A small image flow-matching model, trained from scratch.
Training: soap at rate 0.0035, 10400 steps, batches of 384.
Rows from block 7, named by matrix and row number. Rows with one number belong to one channel. Each number is 500 + 25 x the weight over its row's rms, rounded and kept within 0 to 999. All counts start at 0. Numbers have three digits each. After the name is the row's rms in percent of the matrix's.
# convs0: first 3x3 conv (model.mid.0.convs.0.weight, 128x128x3x3), inputs 13-25, a 3x3 kernel for each
# convs1: second 3x3 conv (model.mid.0.convs.1.weight, 128x128x3x3, transposed), outputs 13-25, a 3x3 kernel for each
convs0.87 099:526497487560511540488542538522503522485506513504478522511494500517526509517549471493475522553482526532511514467496565493540515508471440523489486505515470483515498471467523498509530487504495559484515485477513522497503508477550494462480514451514472502511469517493506473499474516516518515483535481471499515528478509517468517507518457508517469503488481519
convs0.88 091:533519524515541526477534503503494495464536483459457511454487490481559493500481502511543481483529490514486554525542484480478498484490499512508532475499514478464507461521494500544503512484545544522546541566482512507507493480477514506431508494476496525480522523493495523484481502517515525488503503524480513510513484487499553521531468503518553488524495476
convs0.89 099:510498482475498543492501510510489498501535472507496487484495497513459472530489526511474522515439520538469507466502509506490559515468474520455526530517501489472545484476511496497467520470450469464502460487503492483504505530487493490481463537501511473454503481484470420503468490494479506471556503472502514505525544482521510533494495466508459458447533516
convs0.90 101:486508503507537478506504480498544513503518504516476517488507487505503540547507491534484441524494524504517490519472502523536449484469502520518499503486530506482505490481498495532444451520510529505522497533531521548500483479500517500519535489509480536504495476496521500493482528531527532514517496444512528502463508493555499523501461467517476496521525493
convs0.91 081:506510495498500513487497512456484530476462526493497478490494499493481481532485489475494508499531495481523518501473472531496493529503511440497482473520503490503520488509543506539573508558483512526484486533530524520524489485515503483445527460527515479493445524482483462505511526513504505501508511489487517479509508510514505493469499517498467515506527481
convs0.92 088:502519512498487469447524517543521526527535482477530471474480504486511542505518491501503464461494483494520574497511492464470498488515483525487493474512505477498491539520496480461453479485514504522510518531483505542495502506468544486508533528493500513527484480476508489487480493483518497492491507493491464530520465486474515530497478494493478459532507482
convs0.93 103:483520523485518466519495498530525447502485515515467503502509506476475531494473504501505504465493479492493528560514474520491527512541522538495488569524519473508551454525493528497500508502493507496517488521501489506470519475513465508522482467491506500489508511468508493507538491489466491551512469478479528515475497510512488533483523528493463503555520522
convs0.94 087:507548486493500477504462494467492520542504485508493466499490535498499479445540531506519487480520483561417502491479456487483493461487504526536522451471536486488533509536446519457486507518553462501513490473504514509492496499483530496514463539476482494480548505482489466507487510507502514501523511519454507489516542533451462523508466501546462500457419508
convs0.95 104:506523485475451538478534510507511499487529485491472523528505485497518519472482477492467501520550506493531481462548513479461518467500504514517507525500521525490536490527495479479510502468511479516510499536497475521500534520522485519497506475505499483514492469472459488530500489451460481506487476511541485473543510507474495496509522524461486508498501501
convs0.96 104:486499486541508456494497484519528468477477536510516490502574525467510492518444527500514513500519486485576508487501559512463530490506577522503495485499504480515514480514539527547513504518566510529529486533512468519514500523539499478524456468513449554482525472485466529487478474514518526485488512476497491501547498489497465493522520511467534504459511524
convs0.97 103:502457486502435466510500484476473540497511517489487524514459510463485508476501540519502497487454527478516532504461566503472551502468494499549486490507533523509457502478500513524506482506488555501498447499492520495508491515484519477526504499501514493556488524500509513485519502493517503545492471492474503509471469537481463485490498532507484480488500492
convs0.98 110:455519458452467503511481506571491508530493546497515500586474520511498534478532486478532502500518482511551489478516477479539493489531486487512468508486494466521442486499513496485471491519543499492492455474450507483469527588467499492494466452518595485482459487472533443533485492518516483484511533516466486484500488508468508509500460505515487492503494522
convs0.99 107:496517514516477518476457500505518491522507455494475441519506534501511495513514507514473486533490510513505527520520492513495417509498499491503486469533499539488463520491478552426509472532468469519493496455517466476498522542466503488484499549466518480538498490517514499505488564545495470505479491506549491479467471508498527491483502498498543532493508515
convs0.100 105:557548473491506530500519501491519507498503476483502492495469485487492508461503476522555489480463526517534495480552508489470494499490485466510522495509489503494505449528503487488550514490469488506505497508483500488506539476555505511523500513504498525472495514513506540534485475466485503495542506497505492526489487481490484534460537543518505480509475491
convs0.101 102:518513480498490500492532489490496469502486503496503487502546507519489547464524490503554494483514494510497506529481556510505537517513517510534485495512518539493545496537470527522472491506530470491510495490485455467489461483516529491482523535484481493509445493496585486546521548537496499485520513494459513484524489453495501507477494516484495486489507474
convs0.102 105:482511477465483494497478462453536473517513496474525470477508507529477471530501455503514507519498500528530530557542533481470516447467489510507516503537499525475535482488514506506548468489521491531518476520469495469490472487500464525487520498498485526504490499515517524528540531446503502510492542521584496474479511560459482420522513538506473493489512466
convs0.103 084:503541466520514515502469522483512525509454487508496475555471505498462493521518524484483478455497499511513478491473519510485491507532538488524516520479458508493526499468529523471424435527467469545499472460493472515503507474517543487497485514491516529533526500486507430477508498491474514508489511505511485479501557536462494464487542507493508517498491525
convs0.104 106:514542493465552512473489501496464554502495472509478510508479493473494520522503503490532461474512470490503533447493526485519550489486464516464498491498523536493472500512523521508520537482548500489536471537542525485500444464541480475491478513471480512498519500502511505469499492516475484492506474494506448477507516486502501482486518488523499451456481515
convs0.105 114:524468487493465515514502504507486528492464517539526483547491512492532491467534470489493507530505482484539507501491488496508484475538475515486500466517471490509487488497482500499505493539471482502466543458467481489517490493531493516488511508489540491491477456510504454503496472546453486501496537517537516508497494490525485466471472483473494497515540516
convs0.106 106:496510524508504527543493508525519456502491512430488523516543496483507465525502488480458509522483478486464545532572439514476499523455510517508505494476474454509542519531464477490484499503515467478471503511524501545524511508514511483549496493480490529541498512479534494508480538523506495472504511476488512540500509489472474473495495479491463487511463531
convs0.107 117:480496479486511540489474469492489496547552488497510544519520495527508536452492579513499566497517499532509477497503491511502520463487488480501492460510473502499488496512455519496531508504505475488477432484527506526489511485523490515501480527487511498467516503488523477552482514540516507468536521480495477470474468516478530484509480471520520462422521531
convs0.108 105:523514480520525492512523500488498486497524499502534535476506530500528532496451484515504493466451493519502482512518465507512520524495462512517495496537487544498513449497524518526483542456492486537496519491474487517495514469472500446480512494444482498482474490533451496490484472469510503538515516496501487549481468517543475516496481442516561518497522494
convs0.109 104:482515495452520497455474502488527518516518502492507443510544485513465480533512490479526444498520510505518451513457574481531474511462508530504504528467459507558482463487493494475464511495492446515484485487512490500512467490471509509506483514530519493470489493527502467492500488536492474519473517497553510468513471494474498502555527518508497465490508473
convs0.110 103:465507521487480501499550512519491483505505508462503521525525468520482498496468498510533506512493460476502463466534498494487530497494521463489505524544508477492514475546461456496509453502503547454513478487465470530477507497470518488507551489510540499504524507488510501513532505524464475484553501492517486492440489443505476517554488525489524530517492504
convs0.111 111:558498465518505496474465473481529514498516506509501517474512490477459508550496485539456512494520437497519506474539442479491492530509526525534483479534498506527505450499503488469498509482507513552512451548490495516523510472490508535482501520497481496510490501509497503491516507519510511482491515516496504467457505500484539516438572454500535501495525534
convs0.112 095:502513488502537524526455517513505499517494521513517451487527457529517522509497480450491524493545527479500471533479487527525499495481519467507523487507494503519479491511494491510510525481489515507486531495545553512493521482508515514495516492556506473504493515475485498535510506527469470474525527500547473507491489502524491489470513519498489541471533528
convs0.113 097:466448513489486508481467474502500514550531492535505490487498450477497476495467567501518512502489481520503519508493474523492493490448526503472452454492518441490520481484459485471470470482536463476456534517474505503494500478505520492499512463531488541518517453514480542467487507503535544499473529493479504482471469519488488512503483502513515520528470497
convs1.87 107:495479495508455481550525510479527490505523472492487506484512505492484487495484501527472462478512480486510488511460500469483531468492483486482501533485473494471478486540517503496476538541515496505515505508505527474493513487495511477500508536541515523477497460471532536481519553462494473481484541534472504464524480468470488485527513514521512454491473507
convs1.88 087:500506490513455489500479477466501507473484482498526494505471520486460472487543476489493514487526565495475495496507537480491520501449511503455531499467491472490456496524512483476508449479469528522545482486550455496497477474492516482520475496499480509484488485475470496490471511523560485493503486477488465512501497493501461496525538577566562445467506483
convs1.89 091:487538524502482508523520524471455484512489493493476473456537530481505512491510516500509494518559485510492486480498500492465503498475467546503495531527535501509484499492491459475525532508496475519505492502494504476498502503555523496512496507468489524513488470515531520536532516464481489514529475568512438469511491484525510479543482495562511498522557530
convs1.90 092:511473516527451467477477475511501482474474495462425486506481480445494465504501492477489516517497522520476507468482507538542491509494519507514482500525456510511488497498511528510518517507525524459449498555533476481510479501524452506527489540517486467469497476525492503539551514496555489467502516525522480487528464478517498498514529521477530514499529521
convs1.91 075:524517487524460505517521496543506515499505485482522502464468466518531464537501530519524509500489469519540475537478493484497504502539476509495510524508536512453505486498471454486471505448539491500528492490496497481525511519528516453504508441520477528498529495459487499516489484514487510558543501547493459482493504468519465492485472499506491497510543510
convs1.92 089:481506501485507503500484497511557516507513498493467502506494492480488516515517517455506494515535492495507463491493503500518507508509526491524462500481500507503516498486496476504509467471496499496483470481486496522501483501545536492532514481511502490503475493523492466475489538471485506494491486527480491522478505507471523515500526485530465478507465472
convs1.93 112:529484505542474513502514456532508510462543482504545449474515487481510498531490544492516491528505527508528512513516522431523523544496472474490503501546456543536470500481460494515486530479500499480479480484503509533557497524510480451528534476543513496478474520483502505500490495492520524482480503504534493472508462524490495493499498499502504479460504473
convs1.94 080:493519484495487519506495540525478517495506467491497517495497511537501506526449452517526474453486510529510516504444498468490513497510499510489513530522505454475517529515464501453512505490543460493463475548527491480499484462477474496509471526499498519474510544452526527521493510476507463467513487481525497525516459493518483545523523518534500482443499561
convs1.95 099:526484483487565489507475514487520502518452506541504516503529524481485496507489476515453462478486481531504481474518544563512527482455505525536501494508442438487499483497544475518453505472504471488504492543523508462488478489469491489527454485487495506512531527516512491510449466517543546492500511453503490522494522500503552519505538501506502529468492465
convs1.96 107:523457480502496504477495511498474493534501543536424484565458482468530510530445478485449492527497534479476514439461513524527516436469483550517484478522502502445516502499471516553486461544460475529530488503485497470484494501509453548490465467491526504493505476513525462495480478508460517521534527486529573478497491486557459486494513522471516538491471519
convs1.97 095:536489509538501490494522502533466479525492485509505508525498487504469532537511505488506507490556515540480501522462534453553508512523551476510514484491504523500490474522498467453461506561504510505562510496552481497487476486540488463505508465543537497491560486486454488460535520508542470493506543516519502486505480541524501513511491507470462481511524498
convs1.98 107:472546478497537481533452526507502502467519463489544508514524484481494505501509418488496481487502461503528480489494488510500492481463506500508514529475517512501444496503501502520519453520539526481491504499508511496473510491464460491500530403471519568478506533481503488468502492494493460471450522486488511521461488471500506513514479498534538532479465486
convs1.99 107:454503512502535509503488493474488494503486512524490483509474465487460505497498499481547491448504548492499521525524498492473549518448522553488524475504518520484510527469487506539525501487471501527514475490479490481508510465496507472489468442511494493499446492505509473524565493473494498527473519501551475503478520504435520479491484501491474491483520487
convs1.100 099:487509518491495516553501413506501487509497519526471478481524498447506529497514512508444534495519495483457499506492484488512505502448481494522514489493528480552463495479513511516492479465547484493493484503508515526497513475507477504484503509474500508524512484479496473509469484485462492490517475510488515513521523529517535460542546481476503514496515484
convs1.101 103:473440488524520507504490470466503501480538527527497529468497476493525523504500487516486491500531488478498460478479473482486509470502469505488498464496479485524550480516488496514492506529533509529540472526529474495520500475499500495515521493521480495521504499486487515497497527464472513481519513443522480494480472496524518526517533493489508560539517530
convs1.102 097:527549505480508494522457478497503515518465497482492511488534565504495463515503497496479503484494470501506549527551494479502490509527516481449513503505525522460464497522521513507515479501477478532490501529487526496538489495521534500479539534486503493507513520518481478486447517496486496490499488481525506532432497443495517488514537535510521503489497530
convs1.103 080:455528484491484516532476495522477513530526510500496503533481477500524533507508515527485480493533499519497484466493474487522489483475496509528480522491482485544524492444504531484468514512511520513532572508519451484520493511511484528498447488472525527501517523532488457476532470514465511499501468493561491547510520512541552494519468492509505532533494500
convs1.104 102:498492507465479540508468503468500485494512454497505528509480534535524546515497469512541478512490472524470513539520511455505471486495504509501460547505525496505515489521535497458469509462494523542484510526480484452518514520461500517480472513522512464480521466518485525510483488531514483556506483522503509473523558503520508502506508502524426546495474482
convs1.105 124:490490490445508523555468518506478460500515491493543474495509540479498504534502516513521496495492486525485521529480500506509517465512520514518490453498528514488475461503525526501530482459498513458483481488467509536545516515514468488513461552476480493494503506466516545531484450489488502489482517515458488488470505465511510535510497498516503486501452476
convs1.106 105:490491476490507520495518514527501499534444463533506469491497530520488518526525517478481489500493482493541538472511519489509515519441459511511508489529486486481499462500504484490473495455428510503514538524528506509491463487509440485457472526466489475513484524484431510520493488513494480483501487481587523508539497478517486518476527502537509515518487504
convs1.107 107:501498549515465493485509472461479524495471496523533503475479444528509499516504504533505501536461543481508491463595564461422529512474463498478488501517511497528499519478515485482493515479478502528495497471527486506551473455573505497503512528527460466496503533514463506535488494493494497479467576476465438475499514518508510518451455521539510482496521463
convs1.108 096:465492476478438516589471491488527523472495495482536509517513515510476488485509523521531522509546527498496500526504453485504512499539482499494518489517493495491487540501481491486485603487491485483484510507533536528493464485525517541532561495493501471483479475505529486529490470513451470498525509500500509469475496495464496506545478525489481478503529472
convs1.109 101:493501506530487583511473518479466486501523439483518464493470504470532518508454497492514496523516540527494516482507483507445516436452512479499479480503475493552466530504510513516487481439496469491499500473488507533541524482524496540522488469495518504504492540488483458478512520527481539497488468482498528501520535487550523470512517503484532492442462486
convs1.110 096:475434479506514516523502496511488538504497501494464549525494491521505514513527481529519511523515491517476527480524494473492484480448543565475444513462501522482487492477523531522456490479500512507480471473520497518510499486493532514456494479534506502449514498477504487460512511522550573492457512489510498472514521537497533484490502483502555509502510466
convs1.111 113:499495530457516516500477478485528491520545484498467530510490520481461556476474494485482523536487493505505502482507460546529507472506558521514525533493508449499490528480475487528503553473532511515517517472510485515529509517506508517504432486491543528508513476520481466516491507524517522507489496496481457529461487504536541482507502471519510509484467523
convs1.112 103:437547473492467528532459520498524520497490494491486513476485486474522475514509477514531489485512510462489481519502461524485457464513495486506509490469518517520505531480480548544515502471474487453450487497497490481487487495483499460499480530530494507527554499448507495509471476472531522540469492511521458550535564465510466541479509529486526520502488476
convs1.113 097:512526519504483483483536514545488498493467503507518481489535458520490497501513529568474490539472456516503490540519478538514504473488504498521522514499510506473520491530510472532528529499531497481444496496448463504519482496476534492492488478491491484529547480482501522504518506512477465484462507499532493543554473501550511449476504473510474543490486491